python train.py --model="self-supervised image encoder" --crop_scale_min=0.4 --horizontal_flip=true --norm_position="pre" --depths=[2, 2, 5, 2] --projector_out=128 --target_momentum=0.99 --residual_init="scaled_by_depth" --beta1=0.85 --max_steps=7800 --lr_schedule="constant" --warmup_steps=780
Rows from block 4, named by matrix and row number. Each number is 128 + 24 x the weight over its row's rms, rounded and kept within 0 to 255. All counts start at 0. Numbers have three digits each. After the name is the row's rms in percent of the matrix's.
# proj: window attention output (model.blocks.4.attn.proj.weight, 256x256), inputs 172-255
proj.176 115:132141092126157126137160160163121140157189130092090111137099157072142137112133109106135114091083132103164095114144097111132128135105101156112157139079123128133107139143127128083122136118125106125107135145091092133121135131113128158109155152132119125154
proj.177 091:114086106125118123150137154145151123148129124140099092150146127168130140112118172121125119106118171120148153131078103084123141144156145077141161127091183125122133122157113130116143163132088132166060137156117170133102162120124142128116142144116120177164
proj.178 108:157140171149088108086101098122127134115119112141132145124165077133169129186142152131111130141151136139145136140109121142112142136124105122082113097116120117068120123140191139120094128085140118116163137136123138151102123158118166122090095132063079127107
proj.179 079:147133163136158110117147100166126121135133132129107159116136133108125090123100131123116149090095142151118172128120124130138132165096127132103155134095127137128121116123139143126097075116137189133176093120131129155120100070108174129128128112101153136131
proj.180 110:114132127164128089142124104077100113112177120165090089130124172131113118073155131134122180133126147140082100089112145138137102141116161135154108176163146151168121180157072128100076120134138154145161154121144131146156085141127092178156148111177161108119
proj.181 095:134078127144151139071141135113137128159170128117147111141133140125105108123094162137121133120115075158126110162196136112118121148126098120152127173146119137159119116158117111082129086106139123107121149109142106128097149147117125127127136112140130127108
proj.182 088:106123157171139132142126188101138139083133108118121112123180085149129095169116127146128128126114131127147095090141137113118142091120107130057138126093103141057163174135195131127145129178123139119117146105183143112152181167145154097122116175100135118121
proj.183 105:108126167135118134088130189132127116116050145145150135091101144153123100104131121162117158122150123156148126120125110147135168127122137116094166170118117087144108081132098133086122117174121099141170134115144175135172110176107102113110107191164118131120
proj.184 092:122134131102136144133160147133128131132101230128135123169121149112134152068128134103141112087106137131156153160099082132147128107130137142121086104106204115164120151190093094109111147119117156119129119134123155127104115154110119127118158159139097170128
proj.185 063:156128145159129138113131132119092132128127126131111155122113120134120151138119142150127100134133093139128135092128123076112147123133162172115109136137104119130130156102133122105070164152103144151133085134148156077156102127128162132128130086130126138147
proj.186 059:134149126121112110122127149150118113130082118155138174134106124119166173130079120110152119151125118142095200134137116112139143141137157141141145108148133099126150137148118127170114133154119173170159150127120133082129191130117152155109213072122156157129
proj.187 110:139132141091114165127113135108103102129120126118126112127175049154127126198118149122125120151143129181110136137129134143138132133162104103159128065125138114068181125174189144164151119144128110123119174089164126113144138128139180108098118096061152152125
proj.188 091:113127113126155093144119131088167113130157120149058117114153130145178169131135155161136123138108092127112140137094130139127133150133127164141057136150106194141136156112112115138111140160098139112113093143109105138123092135081117145144136148145104111103
proj.189 105:091140115104125139170162138097124119080127119092081119132115157090109168133109078117203158131138116116118111151161145119117152126083097143146068148117070132160099130168121132125138163141145123132135109162156112119148136166148096103138130106171159086131
proj.190 093:122101134140139181131153127127064121144105109079112125146127106126107092146131133126095094108135114115092144138131095121106090084149095095136114126150158181113141111120159157146160112155119098137130145101131137108138160115109174157150119104094136132151
proj.191 108:115171145124130096081113090143113128140090128161165147127141130141099119123135146116174062159135125146093147108125138118122105147134158107130146120131126125147135123148108173136098125143135175116129169116086122137132119132153113142120123140138115127146
proj.192 100:163110114135140129169130105167067137109092077141091122124125149154128129100127150133125134128125190192109151118141138124153153085144130108176119128172163169155134142130094132130115122153132147182121108099098102114151137120169122162131112131162137153135
proj.193 121:121138123125069140130114149104142124139086120124145161144089125099155132135122116113116133126115104137141115143131111143128108159135131150131130093128145099118121143105146131135127121102138156114113168110143128124132164107117165100129151120105127153119
proj.194 112:158170159097126130084115137132127171140104132114161170140083122107163125156076123126084136136119104147149114115166161145142142138121119141115165120137092124139091151112132099104095104100123128137148159140082128155097138127093124106164161150120088121154
proj.195 100:129145182134126118106136119156143148098144191130165129119106164097180156119136106097132093136105119147104123154152134135115118140071109141111131163123121171191127110143092136127121128134161123151139126124110127148127112116123076151135140128165140117129
proj.196 129:123131161142134119120122103133128125128116188125151154114118124107127116146112134133112079187118124113154092118143125135158095136118125164155132113122123176158109142111123143125101154113131098139143171129124115120110122133113122115145135132141121111123
proj.197 127:098139121122126113119090122177108082116153128153147120147154114151125131130109123165137126157148145120120131118132109110123115136154105121138161080130168114121157168108124080145122106100152135138117103137095124129106151138127140151110084143118116152138
proj.198 106:107140122137223132136162127104122154151155136126091124134086161103143109117102096107156087133157121164122172137120108144103119136094144130190145157133089123165100124101105127136142151137130133136131127163100112146106126135084069114150097145172096081126
proj.199 098:132133198098099150135099130143158133164132094108163123137134105161139139125084163139132162151158144055140080128165156137190127132167157065119153110131184123099126116135136121142151119141103155156108107122106150164147109130140160126094165125094133168130
proj.200 095:118139098101116136160160149123090113104161115108110127164116138111096131103119168110097144083081119068109119151140164138161140157126108104066143129147142139142089148097116152123082155119116126112129127150115100095124132144151142131089099129131153158149
proj.201 116:127100069153142124122100149120128118145148130125090084062174102175092110183122122145160146121098157073120102148140102140124164100123122141120124135137088119066171127116196128153181104180113140109109130132155134131105143165118149077111126109119107090119
proj.202 105:127109125116130126097130081144113092141091130159122125179154091149131126132078118142127119123128131149134140079102116129124090112188130103125133085110159121127164135129109138120176112128118134120167174123114145109105163110158145137135137142124113157144
proj.203 103:115148099117155136144116111089149165117113141134132154144105132125111152132106099130122124109141123093120183159147164129124135118120131117126175146120088133145114136122142158070121175085125138071173159127131090146123188117142119102169084114102098124149
proj.204 111:123153118127104129087086157126134100119151116125128130146174127190107151127198136107124140097113154115138073156132107136122114140152102090123145124148160112117129159186136133147089082174130191140090126129157163131134128094114144093117104133111128142141
proj.205 084:124130128114106134123117118123168178165070125124140143122139115115145127148097104129139082123125138129121162112085129130111089104142124124158132111086136151100149126126152140096130148065164110111090144111138116116120162089137129145169141129092088127151
proj.206 104:091124123135147136122146110155155123115134092126131122091126130108113113132169137131085155149094102163110113129096126139137146159114127132132124135170118149160132061073123135120096094129119179143139130128137151115115133120113073095105148129169156109134
proj.207 102:104133127112136107126123178097115142086120166141133120116110144154132131128073133141112172096111145091130110138162091167127160133114173105061161167116092065166107110101117163120123130144094123134109121145147107170153097159122092118167124098165120112117
proj.208 133:127099098118119167129127119122123147117130141068086078122154117139140129136131123148133132126107120118154117105137106157125142138108132136127111140125086121125129105125147110107099126120102093119107154137099128128148153142120122135148147113141123096166
proj.209 102:144080110143126158089115154156081112165110163107115068140148126127137106125105162117142132124123139152174159094109150127126109118138141128126164127111151123117153183153125100133107124108129137132129161149125124114171178104123128129111095159122135161123
proj.210 088:121152101100135128108128114128151097165126132131122144134103139134156112104135092134099142135109137204166136096109109116141115111121113157139181131118137149180114122122109103129128137150135151124158119133100161168159157135163130177076108122139124155125
proj.211 119:132164184116132121094136113149138141119064086137175188108101123118080158127150135130139108150120110139116130156124139104160085104125128123139130111132129120138131094161118104105126115121131111116154104117148156147131128116078133121122137133130153122124
proj.212 129:085150157099130068114126096117124137129117158194167160136114155129131103100137130132104149134128133080144126115118118122124121130134110150098155144118131102166120132143089121139095121106126126133104137110130160129157100124122106133125144153173137125129
proj.213 080:109138147088118153057136168154121151143124078104175130144124132128090128135167125137101130139136126138146129152068126096118126154103078097143091138081116083086141103118169102114128144074117171060185144152128184141159120122122140130088140108082128117109
proj.214 074:138112143116108129114123121137154164159169139105165115123120101152058140165198124168181125129160156082127142100124148097121129097140099146167100118115118130104127134117175087133100095097132138081101150124107107126109154121120139114149122162085121130144
proj.215 108:134098137142122144102172141141130088170142139101146109135161152135144119097154141102133120120128123161113155175128089114131119127148130113116114134125163141188092122177068148107101194178109144147144090117119137135129085138136108156131076109169128144122
proj.216 103:114120129123155123147135116103132146143098138139106094118118162144151147100123144147089178123111130116135123100123125182147095135117157142153124162138136093122145159205116178146118128157140124120113154159183129088151131138130158131115134108128135124129
proj.217 091:125128125157188128115090114117143182123157108128122128078124142106151144138142115132116124186135114118101096134154128105128144115120085180169104136162090138123139130158162111153155140118109141115125142148129111149084121173133160107164124118124097106091
proj.218 107:175136128149115125162110089101135145115145099144090122113122134105098131123184132119176096136117126144098156161105120110089079100131144156175091127106134146148111131124111131118102183092160105136129122159113108148120152097090102144127155096133124117191
proj.219 087:167132124128135131136117162152156153081143139138121133120110143124114105126128122166119154060152111050152097135109143149155129138099108129102151145129098105157129147189112173118109135145120144122128120119141120103118177154118091113113125110151118121148
proj.220 106:172113112133095137080104135132106141136114146124168111150130140145098128104170141139164110128123135109115159153140147113137132145151168177125109128137148136147135120113091146135135114138084133158112136125128131132123103120145122118119137169144138144147
proj.221 105:145106154093135125155115067101087110128150109146115122183136133118106084112164095118105129131156145153084154123150139121143126103177093111122123120163179133095137115089124178132137135122144107118112113130126149160146119124109177128090137120104113206158
proj.222 117:127110111158105137157127148120130126118123122117127095157181115151172097131122141122137168109150116134150102113081133146152124156145118107112154120146158091116151140135135102184124111198098114146121145139197135103123179176172167116128134164115123168109
proj.223 142:135140098127137150149124125084119124120140139094101152161124135104134154121141131134119133122112128129135126131124123141127130117131147118129119127131149111122126135116131140131141127121137141135115108130107138127112134130131146134134114124115131143121
proj.224 083:119119177114119132125116104143119120149083065136092168112118156110118177062131139117177111077094122140144168122134133139139063092120139130166120142128203118138130189152110134135142138137110115153139134134132166148161139133118128124141166107130128158125
proj.225 109:137121113137152101123145152098177137134137115145126152102114130148140126136077116145133175113117114101139135133132093147157133148091134157125147147175082076133099109132129171120105164136143133143154085102145140174147099127122101132131131176138128117126
proj.226 095:141141123154156105152134127118112123120145179131118128136117139137142107092104146143117088108118141142124107120144165101139101104141086154153118139132156136168110076115075113126115121163063084159094136109146149173134127104127078087143151129169126129149
proj.227 095:136145138160127128155121138121133106116151121128129147152138162116130137106138122092128156128146115083153135150120137138142098129135155088081176125127172131098124109149136142121198091110125074147097127109137121081099112141105142128127085113113102137122
proj.228 103:116132126104106114137112137133125107087125124155128134149145129142118135103128161131128125126117129131100143140102118078137108139157137148129106130123130151171122115134108138079139146108146138128136112130157107139123119116124108116126086118133124131106
proj.229 100:137147121104178100134129109132099136170106118142120150157118114153112123126115113123112172144122137142161114094163082129161155172127149157146154142116133098136136170113121111139106095158099177123128113135116086112149165129150135198124156142131141144156
proj.230 107:094111154136141126122165139147096088087147114127068160176148143142127119106103132090113143120111105094102158120128135119146129149148111159108120113132161116128104167126125154136136123100119157123140151124151141122124099116118155133120167132098099177138
proj.231 104:104129132141184112101136117131084138125188148143108127138143108128134129162144149149141111162116103184095138145127134102186110213136110126145170111145121154122147141095144116090160139113175093144138147140125113132116141078101107142149120149130103117149
proj.232 099:145135144099116137117095095127099141109127124110141123087155117107134141191132122102104124146111098101148128127174109194130146179112116148151069135174053113111127107131167168156142124148131160136121129148154104148167135138118117133145122105134103072112
proj.233 085:138128088141089130103139136134168147120105097126164109112133092132144137151164109135131113107070120094127090083045188119103125093122150120137105111124123125078161115113157123154115135142147128127148129146185132085126163098116164100146099138087144143099
proj.234 116:155145092123132136122121123086127142119149109114141155131112138069141158128063116121124113135155102140118148117108110099133142190111159124125131137111124134130100169151130095123119146140129126126154109129115115096142155142125107141139131113123120131144
proj.235 130:101198182144105129118130101154126123126095103133131201163097140079134100118124119097140120151142124149104147146106120112131109129122097127132118105116159115126128118118134180122167128110125147144116126090121153176134109122128140126117104110115099156159
proj.236 095:166108104128132128128108139088142114116137110121125140128106122131117110152138113132115105091149133075114107093129134108088162128106097120053150131087090053132112163096128122146121119126121117131143142134126088110062124132116125162134129168133074117112
proj.237 085:145125090128098118128118187131106111112146141130124113122133148113137130081151130101183121120103170144116148137142099094138093103128145135139166157122181143141109110142115116154165139082123120125125144172135106086149138131159131135110134102134068141126
proj.238 102:133095153135144116155151145176138125126171130128140086135145127145140149125111129128110150138124101147124132128132151125150132115117158150103135137155109125143125139140113119137125087148141103141140105140108125104134086162156117125114102117144154098069
proj.239 109:140130129130052122123083138136136170119118097124127112090132094136138125195096130148153157120128101112101141140172130133085157155108131153120143107129046115053175160142199112170153107133148123126103150083125174136146127131138173128125079106091106090105
proj.240 108:119157146163114134127131094113154109093112151147129148135147156083124154110188113071156080174149099141069136163081143122135085133155126141151107110153164135143094103158109130100114111101162143104160126116108132145131112109131091145114157117132137146127
proj.241 099:124141123157165109149155131122135116145159146121124126145128166140100109074124121128121140117176159121143118087127134131157111080119128124156121155155182136190062130089075117098081138158119093120133167163120134136101112084117079162155079125149150135169
proj.242 106:160204150135138114116106092143136143085092110134150176075105102097128117188140148134126130112136124130139109101161124091135151153115117169105135127108064096091130103114185123125156111172124132093102117123131152141130131137133133102137142151130150083138
proj.243 098:141127116116087122148099100134112155096131119129070125123145126130095159132147101114150149076153140171095098144120129161132133115137131136112145128164141153137155148142115166135139108127113159141095150150108115122171144125127136077147114148134122132097
proj.244 084:108103142139122140112141138123123149124106129122161097117142116127107095137154090133094115125062135063122088076138135131100097089123099169130113136116115154145138121089116132119121099121126150161145139108130129179137112113113119133123160131153100118165
proj.245 112:126122121122129107124129127175103112154143144179167110119136150153116121082129118158130121120140155112139136077146134148138149126105128096129134176115129156183125112112071122119129108107114118136116144130132140128116151140160070163137126119181092123111
proj.246 075:145141107080193127103124113163090124139168123128176127135113130132123090124121127137193091146085116154120124079086099125140154130128121141161137122114133160139104098115119109142102104100151147120115134175132101122108165109117157130109170134118121155065
proj.247 104:125124140125105130141125148133148139144163106130106105114145131151139124123154148125090197075119129108112123172143167177139146146124129120129162150138115153121144155146129145126121087159125130126149123153173147130145129175103119139168142130142174098086
proj.248 113:134115124140100140129131141141146148126090105108108099074127122138164156130135125169167154097125176167121079127146115128093132128115079107116075128134087106129117126108127167111110152137144160116149114131092136138146107103090125138188133163134167117134